A small image diffusion model, trained from scratch.
Training: soap at rate 0.0034, 23200 steps.
Data: trained on pictures of board games with random positions, seen at a slant, 97500 training examples, 60.9 epochs.
Rows from block 4 of a small image diffusion model, named by matrix and row number. Rows with one number belong to one neuron. Each number is 128 + 32 x the weight over its row's rms, rounded and kept within 0 to 255. All counts start at 0. After the name is the row's rms in percent of the matrix's.
After each neuron's rows are labels from the 100 images, of 14848 (inputs lightly noised), where the neuron reaches its highest value: "colour at peak" is the nearest of a few named colours to the mean colour under the peak; "responds to" is what is common among them. Only what is clearly more common there than usual is listed. The data: pictures of board games with random positions, seen at a slant. In brackets: how many of the 100.
# fc1: MLP up (model.blocks.4.mlp.fc1.weight, 640x160), inputs 0-79
# fc2: MLP down (model.blocks.4.mlp.fc2.weight, 160x640, transposed), outputs 0-79

fc1.381 099 [108 130 143 168 120 104 115 121 163 116 172 121 163 193 111 142 211 100 132 114 183 115 150 159 169 162 123 122  84 105 119 145 119 106 143 120  76  72 162 147 119 140  98  99  48 182 144 159 149 123 100 115 156 156 119 157  88 151 111 172 152 104 103 153  99 110 159 163 146 130  69 169  95 144 121 109 144 107  75 177]
fc2.381 087 [150 155 136  66 145 167 109 135 104 106 106 137  60  87 121 114 119 169 122 195  40 103 154 107 128 117 145 137 143 142 107  73 163 137 135 138 161 115 138 101 165 148 179 142 138  87 184 124 152 181 138 122  95 112 130  90 196 136 135 100  94 160 157 140 166 139 127 142 181 166 167 109 138 155 134 111 106 144 155  79]
colour at peak: black (90)
responds to: noughts and crosses (70)

fc1.540 101 [ 62 152 103 175 167 119 122 137 158 138 114 115 106 111  79 108 131 125 149 125  79 139 163 156 137  95 146 164  83 147 148  90 100 146 123 149 118  84  81 159 208 127 149 151 151 172 134 125 120 115 124 192  96 177 133 150 126 156 145  74 157  97 126 141  89 117 128 134  76  97 105 119 153 141 155  88 165 138 144 177]
fc2.540 092 [164 100 128  94  94 116 126  74 143  92  80 162 127 166 202 120 143 143 143 112 180  61 117  97 136 140 160 105 134 154 110 123 157 160 142  92 134 114 161 155  99 134 117 102 126 128 111 123 111 126  89  56 154  93  95 146 142 125  86 174 125 139 157  89 125 119 118  97 173 176 162 171 121 111 149 130  60 140  94 121]
colour at peak: black (33)
responds to: discs on a green board (61)

fc1.501 079 [173 165  86 124 136  84 128 127 105 167 100  74 184 126 190  66 141 157  94 168 139 103 145 124 126  94 114 129 123 122  84 146 100  59 124  90  84  98  92 103 130 116 106  85 135 116 135  93 114 111 126  94  80 136 139 160 189 153 127 133 179 109 138 113 152  86  93 125 135  98 115 135 141 189 100 123 159 126 153 134]
fc2.501 105 [138 109 165 131  97 166 139 141 157 100 130 126 107 178  62 168 132  66 117  92 125 161 156 124 161 149 121 100  94 140 163 114 195 148  96  63 120 134  80 163 157 147 110 117 151 141 180 138 206 104 142 175 103 131 128 127 141 162 152  84 102 175 119 152 131  50 111 159 156 156 117 130 147 134 163 113 150 137 127 111]
colour at peak: black (63)
responds to: nearly full (65); discs on a green board (55)

fc1.633 093 [116 124 131 156 178 105 205 147 197  85 128 112 101 165 113 115 127 169 160 132  99 129 145 106 154  85 140 155  94 172 111  98 165 147 136 188 135 109 120 117  91 157  94  96 100 171 112 131 197 121 184 125 154 157 111 198 114 185 105  51  98 126  92 130 118  57 158 189 125 155 119 154 141 150 161  90  93  78 184 143]
fc2.633 074 [125 162 100 157 118 139  84 110  73 179 181 134 183 141 100 131 137 122 112 125 101 100 119 153 109 193 118 102 155  77 144 141  83  92 145 155 176  97 177 114 128 104 121 136  49  83 102 130  91 138 124  79 149 121 106  95 150  51 169 147 161 183 136 167 143 136 136  86 141 109 128  95 123 139 146 201 165 141  77 132]
colour at peak: black (33)
responds to: discs on a green board (58)

fc1.233 086 [ 87  97 194 157 146 139 195  88 185 176 105 118  92 190 165 163 152 144 111 136 129 149  58 167  82 176 108  99 121 138 185  93 111 136 131 157 126 146 143 160 169  63 142 131 110  26 126 131 149  77 129  86 142 103 153 146 128 137 153  83 148 145 143 184 151 101 143 146 154 161 134 107 136 162 149  80  62 161 169 100]
fc2.233 113 [143  40 164  78  75 149 172 187 135  89  87 125 127 132 160 106 160 158 137 122 160 114 125 127 158 138 126 131 172  57 157 160 102 123 118 173 172 155 100 124 132  68 132 105  93 117 129 120 132 127 150 134 137  89 163 163 109 177 138 167 150 139 147  95 155 166 119 144 137  91 184 147 127 115 128  77 119 145 105 167]
colour at peak: black (40)
responds to: stones on a line grid (97)

fc1.636 084 [125  96 141 173  86 135 170 116 138 137 150 106 124 126 129 142 154 113 133 201  94 161  98 145 108  92  55 156 162 132 128 126 140 161 232 161 132 176 126 113 167 118 142  52 133 109 128 124 106  39 150 146 138 118  78 135 102 108  81 114 158 127 146 133 171 108 173 157 102 139 146 101 116 131 100  75 130 111 188 156]
fc2.636 089 [114 154 112  88 105 138  89 115 125 161 138  46  98 147 127  84 111 155  91 116 121 110 165 148 173 120 183 133 111 150  83 116 167 153 102 106 102  97 120 136 140 124 120 151 145 118 161 101 102 156  91 127 131 113 102 151 152 139 166 106 153 107 127 106  87 170  82 126 155  76 123 164 130  71 184 175 120 165 141  22]
colour at peak: black (76)
responds to: discs on a green board (74); nearly full (69)

fc1.203 101 [108 140  86 136 122 122 174 128 126  93 163 152 152 135  87  89 124 111 129 143 101 135 129  64 149 154 118 130  91 172 150 197 135 114 143  83 153  85  94 134 126 123 135  73 122 147 187 171 123 152 144  82 162  90 138 160 188 125  98 127 105  84 124 143 136 134 125 130 138 113 106 220  94 157 161 147  98  56 127 112]
fc2.203 094 [118 130 149 137 131 164  90 145 109 114  71 162 136  93 106 101  79 148  86 101 189 145  96 182 137 101 144 130 217  84 119  73  99 157 127 138 180 135 124  94  60 123 133 189 145 101 173  89  92 110 141 161 153 108 147 170  46 176 135 135 120 160 130 121 124 150 173 107 124 120 160 108 177 135 114 145 162 188 138 144]
colour at peak: black (78)
responds to: digit grid (38)

fc1.288 090 [126  87 158  76 100 160 159 136 100 136 145 131 141 133 140 108 175  98 101 153 185 122 148  43 137 145 111 213 139 185 131 208 136 102 144  69 153 115 121 166 183 110 105 202 134 110 150 190 102 141 148 158 119 162  82 147  95 107 173 133 167 134 160 170  72 106  85 142 120 156 151 209 147 128 114 129 175  96 116 112]
fc2.288 087 [100 148 113 123  99 117  87 140 177 130  63 133  97 133 135 135  91 113 176 128 120 141 127 177 112 150 106 100 139  75  93  98 118 147  76  97 106 174 135 108  99  78 139 144  86 154  93 103 156 154 125 130 106  72 116 116 101  73 120  85 108 118  33  71 154 179 109 102  80  91  96  85 100 159 116 102 127 116 127 125]
colour at peak: black (70)
responds to: discs on a green board (68)

fc1.526 110 [100 101 134 173  64  94 167  72 127  85 103 111 118  94  68 142 111 139 140 102 150  95 146 185  89 113 138 119  78 172 115 147 113 137 126 138 147 102 109 126  76 131 145 114  99 172 124 163  93  73 120  92 104 126 159  74 114 101 113  97 120 202 112 119 140 164 171 117 152 148 141 166 154 123 116 147 141 104 168 134]
fc2.526 106 [110 110 134 105 170 118 155 186 162 132 132 184 142 140 154  59 196 106 124  99 110 146 100  90 149 117  95  99 182  89 151 107 140 138 150 146 118 109 125 117 151  75 149 128 128 149  63 123 135 168 123 159 186 101  86 127 150  61 134 161 113 129 152 170  85 116 130 117  76 120  88 134 123 163 172 173 142 105 145  90]
colour at peak: white (30)
responds to: discs on a green board (100)

fc1.88 092 [113 110 158 154 112 107 140 122 158 177  46 199 144 120 152 112 147 129 127 167 162 152  89 126 228 118 156 133 185 129 118 155 116 129 161 180 127 102 108 134 137 164 132 125 101  92 129 125 180 172 133 139 192 119 142 133  77 129 115  90  64  99 112 152 144  86 152 126 151  87 176  95 135 127 131 158 137 115 102  89]
fc2.88 099 [ 95 183 123 151 175 107 165 100  70 144 172  71 148 162  78  82 103 134 127 109  79  75 136 113  51 208 120 144 109  87 161  79 135 110  95 128 127 115 177 139 139 100 116 139 148 104 135 157 112 112 117 153 150 136 142 111 184 106 165 131 107 180 108 113 136 166 107  88  79 221 110  88  73 118 134  98 146 136 142 140]
colour at peak: black (48)
responds to: draughts (38)

fc1.150 088 [118 111 139 155  93 141 100 136 156  92 171 170 132 100 160  64 164 137 118 133  99 159 160  95 170 151 125 140 153 111 157 102 115 131 138 163 150 177 153  57 120 139 137 147 134 158 160 153 140  89 112 101  91 162 117  89  90 127  70 101 150 156 132  83 143 213 136 127 211 107 125 136 139 159 140 125 100 105 120 121]
fc2.150 098 [187  96 177 121 169  82 106  85 125 195  88  88 112 152 102 159 147 136 171 129 146 136 111 138  94  86 149 127 102 148 105 105 127  92 175  88 132  66 139 164 138 120 107 153 157 101  95 122 105 123 157 101 130  65 111 172 172 102 195 118  95 116 105 218 138  55 144 125  62 150 101 124 148 141 132 153 135 101 122 111]
colour at peak: white (25)
responds to: discs on a green board (61); discs in an upright rack (38)

fc1.545 109 [146 156 123  60 126  84 108  94 157  35 171 102  44  66 137 103 155  49 182 130 145 120 144 105 113  99  90 115 146  83 175  78 158 135 144 133 130 126 123 128 104 141  71 172 125 128  93 134 146  65  96 104  89 167 106  50  92 107 138 186 127 138 120 156 112 166 113  73 112 124 126 131  65 166 105  70 149 144 112 127]
fc2.545 082 [125 131 182 147 125  60 121 118 112 117 140  59 125 149 197 137  95 113  64  77  53 202 206 134 144 176  98 165  75 106 123  95 137 115 134 137 136 110 132 123 142 115  87  88  89  86 110 156 121 126 123 144 176 179 116 131 137 172  96  91 145  99 131  97  85 140 118 148 107 157 124 118 154 202 155 188 133 143 157 171]
colour at peak: white (93)
responds to: discs on a green board (82)

fc1.463 126 [109 101 146 153 150 125 103  74 150 127 169 135 143 148 134 153  84 178 131 161 161 108  85 130 139 179 180  98 115 118 118  35  71 118 195 131 134 129 123 164 136  71 114 136 166 178 109 160 113 150 119  98 174 113 142 126  88 110 130 136 123  94 139 161  74 117 112 106 171 106 173 136 182  97 147 161 111 130 180  75]
fc2.463 102 [177 103 125 122  96  78 119 151 137 122  62 123 124  87 140 152 179  84 207  94  75 181 165 150 177  84  61 143 118 117  93 204 162 128 105 130 120 179  87 118 156 194 135  92 119 115 159  50 176 129 105 124 102  98 105 132 150 155 158 130 180 141  99 100 133 176 189 141  87 132 127 158  94 138 104  96 146 127 101 178]
colour at peak: black (95)
responds to: digit grid (66)

fc1.71 119 [137 210 161 131  62 141 160 105 118  75  84  94 105 138  84 133 135 124  86 145  99 160  58  69 102 171 156  68 135 153 117 142  70 169 167 111 101 163 161 114 176 128  88 144 151 177  95 163 100 137 152 127 149 154 233  97 201 101 113 133 147  86 115 159  85 147 130 120  89 164 133 126  96 141 107 152 109 146 137 161]
fc2.71 090 [145 117 117 119 156 121  88 150 154 141 180 138 135 134 178 102 197 143 147  90 179 119 146 173 160 146  85 107  97 129 130 127 180 132 128 141 168 127 113 154 118 133 171  74 109  91 153  89 130 159 153 113 119 123 105 155  98 124 130 155  94  86 164 120 138 127  79 118 150 157 120 185 160  82 125 133 139 109  68 103]
colour at peak: white (73)
responds to: noughts and crosses (74)

fc1.508 102 [107 109 128 127 107 116 166 190 147 152 156 161 125 122 167 191 105  66 118 108 165  97 106 197 164  91 124 141  98 169 136 123 159 172 130 156 125 159  91 113 161 175 106 137 160 129  95 151  86 113 111 155 152 139 159  83 168 130 101 136 130 127 154 136  76 156 122 167 119 145 131 152 100 128 189 157 170  97 100 117]
fc2.508 081 [ 81 149  93 141 158 107  64  70 122 102  92 103 130 152  92 100 149 164 145 156 130 149 126  98 104 148 117 126 188 162  95  99 116  89 125 115 120 123 140 133 107  74 147  76 195 147 144 106 141  80 117  99 165 139  53 165 120  84 154 130 101 172 150  92 161  73 158 125 121 134 101 123 130 163  50  98  94 125  43 137]
colour at peak: black (59)
responds to: noughts and crosses (50); digit grid (39)

fc1.347 093 [143 107 203 106 125 151  92 128 111 136 149 141 154 124 126 148  88 128 139 193 170 108  83 142 112 137 142 118 123 107  96 107 101 140 138  63 116  66 132 149  78  91 164 182 114 147 176 138 158 100 122 130 164  94  92 189 195 102 184 185 168  91 167 136  91 135 139 134 117 174 108 162 192  97 132 100 170 110 170 105]
fc2.347 080 [126 160  42 149 105 111 118 119 107 133 125  85 113 189 177 124  83 107 111  94 120 184 201 148 109 120 138 158 106 139 149 148 181  95 132 180 130 169  93 138 135 129 140  63 124 118 155 123  77 151 165 150 146 156 187  89  78 124 122  91 100 157 116 118 164 103 134 140 156  59 167 136  30 165 124 141 103 172 117 122]
colour at peak: black (52)
responds to: digit grid (52); noughts and crosses (46)

fc1.191 090 [130 106 118  83 123 145  99 146 113 165 161 117 205 136 176  81 119 115  64 181 149 159 118  54 170 132 157 151 117 153 128  74 107 122 167  91 132  96  41 113 144 101 159 135 160 117 160 119 115  87 114 171 110 137 110 122 113 131 134 107 191 107 173 145 126 125 117 136  82 147 162 111 123 167 138  84 184 142 189  83]
fc2.191 084 [144 179 151 164 168  84 109  86 123 146 102 117 150 117 106 145 105 120 160  59  39 100  87 147  87 170  59 161 108 152 168 124 145 151 104 146 114 130 191 128 113 109 115 121 153 115  88 134  94 143 100 142 144 130 114 138 157 136 109 102  44 131 156  97 117 225 113 105 156 134 121 147 167  85 140 111 117 101 111 183]
colour at peak: black (47)
responds to: discs on a green board (56)

fc1.385 087 [126 100 143  79  79 106 148 149 120 120 149 108 118  45 155 158 135 156 132 148 172 151 153  95 171 184 121 175 102  67 125 171 166 140 140  90 169 108  86  75 147  81 109 107 129 135 108 149  84 184 118 166 192 150 105 116 132 118 205 140 147  74 152 148 114 167 139 109 174 158  96 125 163 203 147 120 120  91 119 157]
fc2.385 103 [ 86 136 178 135 164 148  84  92 196 130 112 149 121 169 129 116 121  80 134 124 113 106  99 173  80 106  99 121  94 203 126 122  95 106 114 177 137 142 138 150  77 180 119 109 145 107 114 113 177  85 138 130  66  86 158 146 115  99  75 136  92 139 127  90  85  80 115  72  93 130 163 124 142  80 128 149 135 112 165 141]
colour at peak: white (67)
responds to: discs on a green board (66)